{
  "model": "image classifier",
  "dataset": "coloured fractals of 300 iterated function systems on busy backdrops",
  "train_examples": 97500,
  "image_size": 24,
  "crop_scale_min": 1,
  "horizontal_flip": false,
  "translate": 0.06,
  "cutout": 0.4,
  "targets": ["system"],
  "num_classes": 300,
  "arch": "resnet",
  "norm": "groupnorm",
  "activation": "gelu",
  "weight_standardization": false,
  "channel_attention": "se",
  "depths": [4, 7, 4],
  "kernel_size": 3,
  "stem": "deep",
  "avg_pool_shortcut": true,
  "widths": [64, 128, 256],
  "label_smoothing": 0.1,
  "loss": "binary_cross_entropy",
  "init": "kaiming_normal",
  "residual_init": "zero_last",
  "optimizer": "muon",
  "muon_scale": "original",
  "lr": 0.032,
  "momentum": 0.98,
  "nesterov": true,
  "orthogonalizer": "polar_express",
  "adamw_lr_other_params": 0.0012,
  "gradient_centralization": true,
  "ema_decay": 0.99,
  "steps": 21400,
  "batch_size": 256,
  "epochs": 56.2,
  "lr_schedule": "linear",
  "final_lr_fraction": 0.05,
  "warmup_steps": 4280,
  "weight_decay": 0.002,
  "adamw_weight_decay_other_params": 0.05
}
Rows from block 7 of a small image classifier, named by matrix and row number. Rows with one number belong to one channel. Each number is 500 + 40 x the weight over its row's rms, rounded and kept within 0 to 999. All counts start at 0. Numbers have three digits each.
After each channel's rows are labels from the 100 images, of 14848, where the channel reaches its highest value: "strongest on" is what is common among them. Only what is clearly more common there than usual is listed. The data: coloured fractals of 300 iterated function systems on busy backdrops. In brackets: how many of the 100.
# convs0: first 3x3 conv (model.blocks.7.convs.0.weight, 128x128x3x3, each kernel summed), inputs 0-127
# convs1: second 3x3 conv (model.blocks.7.convs.1.weight, 128x128x3x3, transposed, each kernel summed), outputs 0-127

convs0.58:499490495506470529543380488459512563521482522503531483492518499470585487466448532447504522540487479492523453482500510497600501489504465451495493490515495496432585468496541451573469429486529510498520593494572490497490574500482575487518460523476427544531528466501511503449508561524559487485490520364425545497510505527481477524552426492423464490562489486540528537551499452504508433488510
convs1.58:462435471517518517550521488523504506495474452532501538473472491571446513474512529540566526496417512527530506520532528457439461554545597527497475502481470505466611540477539480420472531517508571462441600502512469535522516492500461464466442459507469532561577515530467531506519450533434551548493446544563485444471484503511482463507503480410529438561500447507475527459521489493436507571467
strongest on: sparse (67)

convs0.123:447507547556507513453465493542505548514476451529517519510578511461538520533535484470529444524490508483496449511519493458420523578472467464502507500478464512402551445492519406559523449386502485514515420468526509492506557529507489544548401502467475472573466561511437499506513435548487526472498516520426492497539483539551521509509451501424520588553513517463509501453575532518504510559502
convs1.123:481474495480524538560483444545535487483410463530516538533564494491449481523492497495492543528537505527545548557525464539578485533530556514610502561514486530467479527505450509443528472630482467572469570508499578483436451512555554542528473539463467459485456461471521491570468526478520507534435520494516521494508524514489452452487526496525562551534464496522565474536527454541503511464602
strongest on: sparse (66)

convs0.43:468454529570533495517596576525528484466524457406564495495451490437528495507530468496506531524473522472509446505506490438501511553459485540407526482532479502406567588505435571437472450569498590496480500499467493559548427532479499520454430534472524497538391534494456507492487546461452509518481453532561503506492487499481497531509405499522529534496503508504477520531525530537477525495487
convs1.43:542511468497576415476537482541445533560534472515496623523488526486499557521554436511485460485505531556526457495530496495516511484534467523495472547579501562529564489547495567559530488501510454479491538546487466530574524494559477520471481450470561468540510486523608471494479477455490532416551596459488485500479538486489509509544587522522550515493539567549488519502486470471449492450569
strongest on: grey (26)

convs0.63:508513489441465504446535511456471474475480546480470503503541508387458499496510580574499504517511587491509546493506520536531495490577506519447507527554522504484511581515589543522559561513496451487490479488509501515454512426519496500547559517444461488520515510498355508517478462496475462412524477402420500499505484530485505510474622497521464502476508496525493563429478482512502437521508
convs1.63:545510527508501525524516466539488530565475522537558477582504552467450478518482575490540522465509444474524423526472488481478529532512521416490464440569458558389509488467447575474476504413491491482516510517461467487528428464569579521553525473482523527433479508622553465472485511470518462484509452559535484469519475504540475558480453451477422517494497497437486520553541505500536530484496
strongest on: sparse (77)

convs0.11:538526454464494546534566477447535528524481489583486484503597488480456500455508467483506499500538568564483545505514482531529538548474510459438423544530490505433476508478474569526495401403518513492518534531536504538514469556469495501476393505491472485504501538497376507481499390534522450462515559441532515512457554444509533493522531507479521496573497475483528542461508464489508452565483
convs1.11:428446532461472496506520535511455493498452505519513444570576449449497453444522532477491394490470548574425474469467467474478453506495424524500540528510517559457505462425529528442523438580559477518486480496525521553510428511539521567529450536447484492518458526550502466524473588545469492442527469506455526506496500478522544507494503568438498523519547482443490523539455451482583493458537
strongest on: sparse (98)

convs0.87:526529453522514394489493488530479491480499481459511504503406510436476506441510498512506463543508530486494471511509494450514479442502456491482513602490518511491545349516501466520494406516526527507511494509462506564465665427505486508510470499461482521542539499520460506502498610524494500517521552601468533509484538488543508515506611507490481522521511497441513478471487517509499457466532
convs1.87:517557536511470458502500502480458504472505464523516496532445538474485558513498542514536460431476476429550539575523592507463559471535498537599466523459532532474531584494467457484492457540431450581459468517554496530516448466542492448471486479489474499502472503483510552476540458484506508487448481487517508491556422477567508451488422530580530561531437521499468540474527550572587542538448
strongest on: dense (29)